Weights of a small model that answers yes/no questions on an image's attributes.
Data: 145000 training examples, 2.7 epochs.
Rows from block 6 of the image encoder of a small model that answers yes/no questions on an image's attributes, named by matrix and row number. Rows with one number belong to one channel. Each number is 128 + 24 x the weight over its row's rms, rounded and kept within 0 to 255. All counts start at 0. Numbers have three digits each. After the name is the row's rms in percent of the matrix's.
Before each channel's rows are labels from the 100 images, of 14976, where the channel reaches its highest value: "place" is the part of the image that holds the peak. Only what is clearly more common there than usual is listed. The data: rendered roads seen from a driver's seat, with toy cars, trees and houses. In brackets: how many of the 100.
# convs0: expand 3x3 conv (encoder.blocks.6.convs.0.weight, 192x48x3x3, each kernel summed), inputs 0-47
# convs1: project pointwise conv (encoder.blocks.6.convs.1.weight, 48x192x1x1, transposed), outputs 0-47

place: centre (46); middle right (33)
convs0.80 111:101137134170105129149160136132115141131135103121129107141112133182107112142042160140140141124130162124173128107120128167103152112093113113133126
convs1.80 088:115128150104171090124120179119127207089160122103114112114123134087114127149125130113140142114123143163134123146133125102125127108131115191116129

place: middle right (45); centre (45)
convs0.132 077:152098150148126128165110129150101130158159045172105129173141147148115111152118113164136134148132141147128148120120089124139123143123123104160110
convs1.132 110:108121079135115117115131129121074082105152124126156120123129121128128129162106129097113180127162128112121185127144116136154176123082157110137131

place: middle right (48); centre (34)
convs0.180 078:137157115164133092136138170139118139120160168185156143116082130122120136081082134129101121117136105115132145082092118149140127133132090141130141
convs1.180 066:187093138123119076132134140155136177143156112124129121130112131141112132120129108110124119099157131149121134159164146122193146131142167138079130

place: top right (25)
convs0.24 084:151171120154132125138132125158120133078137128100148131108134074149113114148132146090125116105131144159127162095159120161073116106105148119151086
convs1.24 081:121104130100102149135148115120149131116127095038126131141112125119200151148129101146134175134104134150135123128131135131107146100122160129110148

place: centre (40)
convs0.129 120:090127145167116134144128118080111130148122145098124092104153096162126104136062148138137151135122159121166102118114137144103136129073155148128136
convs1.129 096:141148127124127115146139125183138133098128077138120158134138150095114102129221142063123135114153103138119143125131140134125102139132138119127131

place: top centre (39)
convs0.49 110:110125126148081139097144156148150127096134111115155122143091132113111113116111164103096123118129135082179129085146141148086151160126120107089153
convs1.49 121:127145135141134136095128094085118129135111108111107128147144128140181129092103164121159134139149098128143146129119145107123118042145167131162142

place: top right (67)
convs0.28 088:148137150145120131157165114109114104147115117119129090111163112151085081125094131098102125125197140144121128117130159156156135106074120121140118
convs1.28 084:129128096126130094117150124199150131123123072146077129114127129139133134133161094133139156166102077135149118136132131119094130143163135137097150